Weights of a small model that answers yes/no questions on an image's attributes: soap at rate 0.0025.
Rows from block 11 of the image encoder of a small model that answers yes/no questions on an image's attributes, named by matrix and row number. Each number is 50 + 10 x the weight over its row's rms, rounded and kept within 0 to 99. All counts start at 0.
After each channel's rows are labels from the 100 images, of 14976, where the channel reaches its highest value: "colour at peak" is the nearest of a few named colours to the mean colour under the peak; "top examples" is what is common among them. Only what is clearly more common there than usual is listed. The data: rendered solids tumbling over patterned floors.
# conv1: bottleneck pointwise conv (encoder.blocks.12.conv1.weight, 96x216x1x1), inputs 108-215

conv1.8:60 54 47 38 55 61 52 53 44 39 65 41 54 41 53 35 51 53 59 63 58 61 45 41 36 58 53 60 54 63 46 68 43 58 37 69 39 24 67 49 81 43 63 51 36 40 64 42 60 57 37 50 26 57 32 66 49 45 40 44 51 67 42 49 44 40 48 45 51 33 51 47 57 49 43 40 49 33 40 47 38 41 49 52 63 53 56 49 44 40 71 44 51 53 72 59 48 56 35 51 52 61 47 52 51 48 75 44
colour at peak: green
top examples: count: one; green object; its colour: green

conv1.20:48 55 50 42 61 41 47 43 41 53 44 58 38 58 47 61 23 46 45 46 48 53 36 41 48 55 47 64 64 53 56 42 69 56 69 46 51 58 59 37 55 40 64 47 56 52 56 31 48 57 70 40 34 40 58 42 53 60 44 61 65 56 53 59 46 43 67 28 63 67 75 61 73 62 46 74 55 70 63 49 59 44 60 61 67 64 45 48 52 64 55 57 21 64 55 66 56 67 65 56 61 70 54 61 62 46 50 69
colour at peak: green
top examples: green object; light from behind the camera; its colour: green

conv1.5:34 41 44 51 38 50 48 44 44 37 61 42 45 41 69 33 56 55 61 62 44 42 43 46 31 44 35 43 48 46 44 56 52 51 44 60 46 51 53 47 45 50 53 45 58 51 28 57 70 68 52 31 46 44 44 59 37 66 53 57 53 54 43 44 55 49 36 61 48 52 53 66 50 37 44 41 55 51 44 45 48 59 54 49 56 50 65 52 50 58 51 42 42 40 67 34 54 43 47 50 67 49 49 67 55 54 63 47
colour at peak: black
top examples: count: one; its colour: black

conv1.9:51 46 56 41 45 38 24 57 40 43 46 53 39 48 47 52 47 41 64 68 46 36 57 55 58 40 62 37 45 44 48 49 44 62 46 46 38 61 47 36 38 42 54 45 37 38 55 59 46 60 51 35 56 45 45 51 47 53 41 59 47 41 39 34 53 50 49 45 49 45 58 76 42 30 37 60 54 61 46 49 47 36 49 51 49 46 50 35 43 41 68 30 49 42 67 44 58 58 38 61 34 63 44 54 53 58 62 38
colour at peak: black
top examples: count: one; black object; its colour: black

conv1.14:49 34 43 46 53 54 52 49 53 44 29 55 44 42 57 46 36 53 47 49 47 58 37 42 52 60 50 57 57 54 59 41 56 57 47 50 33 65 40 25 40 30 62 55 54 48 45 45 36 49 50 46 56 40 47 45 47 45 56 53 43 64 50 46 70 49 42 71 57 57 61 57 59 41 55 68 46 71 49 35 49 49 57 48 61 54 64 57 54 61 48 57 37 51 61 43 56 61 39 58 64 67 37 56 62 52 55 58
colour at peak: green
top examples: green object; its colour: green; count: one; light from behind the camera

conv1.71:51 62 50 76 61 32 69 54 68 61 56 55 58 52 50 62 38 49 50 66 51 60 43 60 50 59 55 44 52 52 48 60 52 49 67 63 42 46 47 48 57 40 60 50 42 46 53 77 62 57 39 53 50 55 58 73 44 31 61 38 45 53 58 47 57 45 20 54 59 43 56 59 42 53 59 29 19 46 38 49 50 64 50 57 55 45 45 56 59 50 35 54 52 48 44 55 55 42 55 39 57 51 60 45 37 46 64 53
colour at peak: pink; white
top examples: count: one; white object; pink object; its colour: white

conv1.70:55 43 46 52 41 56 44 64 39 53 59 51 35 57 60 35 55 58 42 43 41 40 41 52 43 44 43 46 46 58 47 39 41 49 45 55 46 45 36 53 55 34 41 50 46 34 67 44 44 53 52 49 33 38 50 71 48 47 47 48 40 43 54 43 34 58 40 33 36 37 34 39 41 27 39 39 39 46 34 41 47 50 30 45 40 38 37 56 53 41 48 53 53 48 53 54 39 38 37 41 50 44 47 47 37 48 55 45
colour at peak: yellow
top examples: count: one; yellow object; its colour: yellow

conv1.84:39 54 26 64 63 45 52 53 55 50 39 54 52 33 63 74 48 51 48 55 51 56 61 48 46 45 49 63 50 44 48 61 56 40 46 52 49 59 48 61 52 41 49 64 43 36 30 58 44 50 58 55 60 52 62 50 53 35 52 51 50 48 46 57 49 48 43 53 31 41 52 42 57 62 50 57 46 55 57 48 49 49 53 54 51 54 47 63 58 48 62 63 30 54 40 44 50 56 59 42 57 31 56 40 55 49 46 49
colour at peak: yellow
top examples: yellow object; its colour: yellow; count: one

conv1.90:52 55 32 53 51 42 46 48 55 42 49 63 50 41 56 69 39 53 38 59 40 55 62 50 59 46 41 51 56 46 45 69 47 50 53 52 35 38 50 46 52 37 51 59 50 60 60 62 85 46 52 45 58 64 39 51 56 22 60 56 41 54 42 74 56 51 38 59 31 53 58 56 50 67 49 58 36 56 55 41 55 49 70 62 60 61 56 60 53 48 47 57 15 64 38 67 58 67 60 40 60 37 68 55 61 51 33 66
colour at peak: white; pink
top examples: count: one; white object; its colour: white

conv1.15:46 49 43 61 61 44 57 52 37 56 54 54 56 49 53 46 46 80 50 50 35 50 51 58 49 44 51 42 42 53 46 45 55 45 53 61 18 32 48 43 61 50 38 53 22 47 49 32 53 59 55 37 41 49 63 43 41 60 46 43 53 53 49 40 67 41 42 54 38 48 50 43 59 59 43 36 37 55 45 35 42 60 65 35 60 51 62 51 49 45 44 67 46 42 58 55 41 54 62 56 67 53 48 48 62 61 52 55
colour at peak: yellow
top examples: count: one; yellow object; its colour: yellow; its colour: white

conv1.35:43 43 61 45 45 36 49 35 40 65 51 47 38 41 61 44 56 49 51 57 38 37 56 49 45 50 38 42 52 63 53 40 39 42 41 44 46 52 42 53 52 38 48 47 49 52 62 47 44 46 44 51 49 55 50 40 44 52 39 50 49 47 47 46 52 50 50 43 53 43 43 40 51 44 45 47 42 45 46 44 35 47 36 38 42 48 52 40 44 41 37 50 53 50 49 49 47 44 42 53 46 48 44 44 43 26 48 38
colour at peak: yellow
top examples: yellow object; its colour: yellow

conv1.68:32 50 30 40 44 66 47 70 42 43 80 50 48 54 58 47 61 48 39 57 47 32 48 37 58 48 48 51 50 53 57 67 55 59 53 59 40 44 52 40 53 50 51 48 45 41 47 50 61 54 45 47 46 53 43 45 62 46 40 41 45 36 42 47 51 46 54 46 55 53 54 45 64 52 46 40 45 47 57 52 50 50 42 48 71 59 59 54 54 55 54 48 40 45 45 37 40 51 40 45 51 47 43 45 49 49 55 68
colour at peak: purple
top examples: purple object; its colour: purple

conv1.2:54 60 53 47 63 47 44 56 63 55 61 44 53 45 53 38 60 76 62 78 45 68 49 58 56 61 52 56 54 61 46 59 45 35 44 57 49 46 59 62 44 49 49 52 63 65 54 48 52 58 42 45 43 66 34 45 59 39 39 22 54 42 36 35 49 42 41 43 34 28 41 69 52 40 44 38 49 26 47 41 42 46 58 54 63 44 37 52 40 52 55 42 59 43 54 59 50 47 43 66 54 47 52 66 35 41 45 50
colour at peak: green
top examples: teal object; count: one; its colour: teal

conv1.10:39 35 50 43 59 58 41 39 46 41 38 14 53 48 45 45 42 45 55 30 42 38 49 42 59 66 55 47 63 72 57 46 42 53 50 38 30 31 31 48 49 48 51 57 38 53 44 50 41 61 45 41 74 49 44 42 34 39 45 66 45 52 47 58 73 65 39 88 49 43 43 46 29 43 46 53 32 42 57 64 42 47 51 36 57 64 59 48 49 54 49 55 63 37 63 41 45 53 42 51 56 46 39 64 56 50 55 35
colour at peak: brown; black
top examples: count: one; its colour: brown

conv1.25:34 47 44 62 37 52 53 47 49 42 36 56 65 41 52 43 53 42 41 46 67 56 58 51 49 50 57 54 59 64 58 64 52 56 44 43 51 38 44 61 44 50 57 51 35 53 38 56 53 54 42 39 63 33 57 37 45 52 46 49 50 58 61 32 73 69 56 62 56 61 35 58 47 50 53 56 51 49 50 58 73 48 44 42 44 42 56 42 53 51 32 48 74 38 52 56 58 39 41 52 44 54 65 50 38 66 48 55
colour at peak: green
top examples: green object; its colour: green

conv1.78:39 43 33 58 43 63 45 34 43 63 54 56 53 35 57 52 50 38 57 53 36 38 63 70 64 51 53 40 43 61 51 49 47 59 59 53 56 57 58 58 47 48 48 47 56 67 46 46 49 50 53 46 37 62 38 56 53 77 34 51 66 39 61 48 38 70 48 59 59 59 58 55 58 59 36 62 50 60 60 62 46 49 59 67 67 64 57 60 51 56 57 51 37 53 47 48 53 75 53 61 54 61 60 60 51 61 62 51
colour at peak: brown
top examples: count: one

conv1.88:48 67 52 55 59 68 49 64 54 55 66 40 59 46 50 51 68 54 58 58 64 53 53 45 39 57 43 54 41 54 44 57 52 59 49 50 77 37 51 45 47 70 46 43 51 52 60 41 53 36 52 29 32 50 37 57 53 51 68 47 44 51 50 55 46 43 45 39 39 46 51 50 44 50 22 25 39 34 43 62 46 82 48 51 55 45 63 46 63 55 54 55 60 42 58 48 43 48 38 36 48 35 50 42 49 64 49 47
colour at peak: yellow; orange
top examples: count: one; yellow object; its colour: yellow; its colour: orange

conv1.46:46 44 42 52 39 45 52 51 34 43 42 48 38 47 44 65 38 44 52 49 47 41 57 54 49 61 46 35 47 44 44 41 43 44 32 47 53 44 39 41 44 47 45 48 38 27 51 54 38 32 44 40 40 44 35 55 53 35 58 40 53 56 34 35 46 39 27 43 41 44 53 44 41 37 41 32 36 64 28 27 48 38 43 59 46 46 43 48 50 44 41 45 37 58 37 75 46 38 58 36 69 36 71 48 38 44 33 33
colour at peak: brown
top examples: count: one; grey object; its colour: grey

conv1.32:53 50 42 30 56 40 49 66 54 27 67 40 51 48 52 43 70 44 42 45 74 57 53 44 42 32 54 55 54 63 48 44 68 64 62 51 38 50 48 39 44 38 71 46 46 42 43 53 42 42 50 39 44 47 61 51 44 64 49 51 48 45 49 48 35 49 43 54 51 53 59 42 58 52 50 47 65 50 62 60 53 46 42 46 53 52 46 34 45 47 55 48 50 49 48 39 46 55 34 48 49 46 49 49 61 76 54 55
colour at peak: cyan; green
top examples: teal object; its colour: teal

conv1.61:56 58 44 48 41 27 51 39 33 55 42 34 45 50 38 40 56 51 55 51 46 37 39 51 40 43 42 52 55 39 56 39 49 54 35 56 40 45 42 26 42 55 24 62 52 41 58 46 38 55 44 53 61 45 63 54 66 54 44 53 49 63 62 60 63 53 70 55 41 43 47 63 44 37 61 33 65 59 44 49 49 39 48 53 51 55 48 45 49 40 53 52 53 55 36 48 30 54 52 58 46 38 56 33 53 63 57 48
colour at peak: yellow
top examples: yellow object; its colour: yellow

conv1.51:62 41 51 46 73 56 59 28 55 55 54 51 65 53 49 59 54 62 77 48 40 67 59 48 57 54 46 46 58 57 59 62 59 48 55 52 57 56 53 62 76 42 47 45 68 46 45 63 38 60 48 53 39 42 56 41 52 43 65 46 50 58 54 57 59 63 49 75 63 54 54 59 55 63 59 57 55 44 56 68 41 67 62 47 56 56 59 51 65 56 69 60 64 54 57 53 52 58 51 70 55 66 36 55 66 57 58 57
colour at peak: green
top examples: count: one; its colour: green

conv1.65:35 59 44 51 75 45 64 72 74 56 44 48 68 56 44 58 35 59 53 48 63 58 58 61 60 45 81 40 66 46 46 44 66 58 64 48 43 57 55 41 52 43 39 56 55 32 63 45 44 47 40 59 62 49 53 37 51 45 31 48 33 36 43 44 42 36 57 36 43 33 42 37 42 41 55 45 62 50 50 39 37 44 32 36 35 39 45 33 41 52 45 41 48 41 51 34 40 51 40 46 48 48 45 41 52 59 45 48
colour at peak: black; red
top examples: count: one; red object; its colour: red

conv1.33:55 35 58 43 52 48 53 64 66 39 63 55 66 43 71 56 69 46 46 66 58 65 57 49 41 50 57 62 57 58 48 48 64 58 61 47 45 46 50 44 60 61 56 42 52 41 53 44 53 61 36 35 38 36 60 29 45 36 42 59 46 32 47 54 50 43 36 49 62 62 57 63 66 45 27 47 54 39 44 55 48 42 53 56 53 61 60 54 48 50 64 54 32 52 65 42 59 54 42 46 58 50 58 65 52 79 69 56
colour at peak: cyan; green
top examples: teal object; its colour: teal

conv1.37:31 38 49 40 55 54 46 65 49 44 62 30 59 46 32 36 50 46 43 36 69 49 46 45 57 49 45 44 45 56 42 51 39 43 39 59 36 40 52 59 45 55 48 56 49 51 31 38 37 60 54 35 62 36 57 60 47 60 48 51 53 56 37 36 56 64 55 51 45 44 53 59 53 47 44 42 48 44 39 47 46 55 41 30 44 41 44 49 59 58 44 46 75 42 64 45 50 60 40 59 51 56 40 53 42 70 44 51
colour at peak: red
top examples: red object; its colour: red; count: one

conv1.81:55 58 45 56 47 69 61 49 27 42 57 56 42 55 62 49 64 54 58 59 47 57 63 59 47 46 51 55 54 57 54 58 46 65 38 51 51 35 61 65 78 49 48 36 55 42 49 49 47 61 39 57 64 56 45 63 54 45 52 43 48 40 41 46 34 51 56 42 44 45 42 37 37 56 56 33 52 37 30 44 44 68 46 52 54 47 56 56 52 53 55 46 46 51 56 57 52 47 43 43 57 45 52 51 44 49 53 40
colour at peak: brown
top examples: count: one; its colour: white

conv1.1:45 51 53 35 49 60 42 45 61 37 50 36 71 43 52 29 54 53 52 35 41 48 36 49 51 67 52 42 49 52 38 33 43 41 40 50 48 45 48 70 34 37 48 58 42 36 50 29 37 34 45 46 43 39 40 52 28 54 43 38 35 40 42 36 45 53 46 47 48 41 30 38 36 38 44 37 44 25 29 53 46 52 24 40 42 42 40 35 36 38 47 41 45 28 32 25 37 41 34 49 34 40 23 42 38 41 43 37
colour at peak: black
top examples: count: one; blue object; its colour: blue; its colour: black

conv1.67:58 54 40 64 63 42 38 72 71 51 62 39 52 46 55 54 55 54 53 55 65 58 53 55 55 41 59 47 49 45 42 59 67 67 57 56 36 32 49 36 52 64 53 58 45 36 54 41 77 52 42 41 40 55 61 51 52 33 40 46 49 45 33 57 40 30 37 55 38 58 52 40 46 60 37 24 41 54 46 41 44 57 64 52 49 49 62 69 49 42 42 48 43 57 54 69 49 48 55 40 63 47 56 53 49 56 50 38
colour at peak: red
top examples: red object; its colour: red

conv1.26:42 28 66 49 41 31 43 54 35 46 57 53 34 66 44 37 84 43 41 54 34 33 57 39 48 61 39 54 27 43 54 50 36 52 47 42 40 43 63 45 45 45 48 43 42 38 34 49 54 39 40 44 40 61 42 39 55 25 44 53 34 42 39 50 55 46 48 41 58 48 38 38 49 50 55 41 57 45 52 69 50 46 38 50 46 46 43 47 43 38 69 46 56 40 64 41 40 52 32 44 46 49 59 39 33 43 51 55
colour at peak: blue
top examples: blue object; count: one; its colour: blue

conv1.85:50 58 68 57 37 62 53 52 48 44 44 44 50 60 74 51 60 55 55 64 38 59 59 50 43 59 54 50 38 49 30 55 31 43 40 54 41 63 36 54 36 45 51 60 53 57 47 54 46 50 53 48 51 55 41 55 37 40 51 42 40 33 43 35 47 72 34 39 58 45 47 45 49 50 56 35 29 50 69 35 68 59 59 53 55 40 49 52 55 67 37 59 37 64 30 55 43 49 61 41 49 46 47 41 36 36 48 62
colour at peak: blue
top examples: blue object; count: one; its colour: blue

conv1.66:37 64 39 51 64 56 66 74 59 59 57 39 53 49 53 52 42 59 53 68 62 61 46 61 58 36 70 49 58 62 37 43 69 65 57 58 50 46 48 53 49 44 45 62 54 58 55 55 46 49 51 56 34 51 47 47 44 38 39 36 34 33 38 39 44 48 55 44 50 36 41 42 51 46 48 47 52 39 50 40 43 46 36 25 34 44 41 40 40 43 47 46 50 43 42 48 48 36 54 51 48 42 42 38 46 45 45 51
colour at peak: purple
top examples: count: one; purple object

conv1.62:63 55 47 48 63 51 45 79 40 56 69 48 52 51 55 51 49 42 43 47 51 40 46 60 53 41 55 56 50 52 53 49 62 56 55 50 36 43 61 36 64 26 63 43 64 45 60 64 61 67 55 33 65 42 42 61 40 53 57 53 58 42 35 49 51 58 59 42 55 62 62 69 70 35 49 41 56 66 54 38 42 53 59 59 58 63 47 43 61 49 44 56 46 33 46 43 53 57 55 61 53 50 38 53 59 43 52 44
colour at peak: purple
top examples: count: one; purple object; its colour: purple; its colour: green

conv1.69:45 49 54 61 60 42 44 23 49 42 37 52 49 51 45 39 39 80 56 59 49 49 52 55 49 42 48 28 41 37 46 60 42 31 39 54 44 49 57 36 47 46 52 62 49 52 39 66 35 36 49 58 41 46 42 63 55 40 54 46 42 55 43 36 41 47 51 35 60 50 40 51 37 38 42 48 57 43 33 44 56 39 40 49 43 27 29 42 49 39 40 44 58 39 43 33 48 35 42 45 47 46 43 35 39 36 55 41
colour at peak: pink
top examples: white object; count: one; its colour: white; its colour: grey

conv1.95:37 59 64 65 56 55 65 47 58 42 39 32 61 61 51 50 69 58 51 56 57 58 36 62 47 66 54 54 48 37 41 67 55 49 73 49 42 47 47 65 82 60 47 56 50 33 37 71 53 75 40 48 52 58 48 61 43 31 52 47 51 52 37 42 39 65 42 37 43 52 49 37 39 55 45 52 62 51 38 39 52 51 43 54 48 44 62 45 53 53 54 63 45 47 40 43 44 42 46 39 57 22 51 38 36 48 37 43
colour at peak: blue
top examples: blue object; count: one; its colour: blue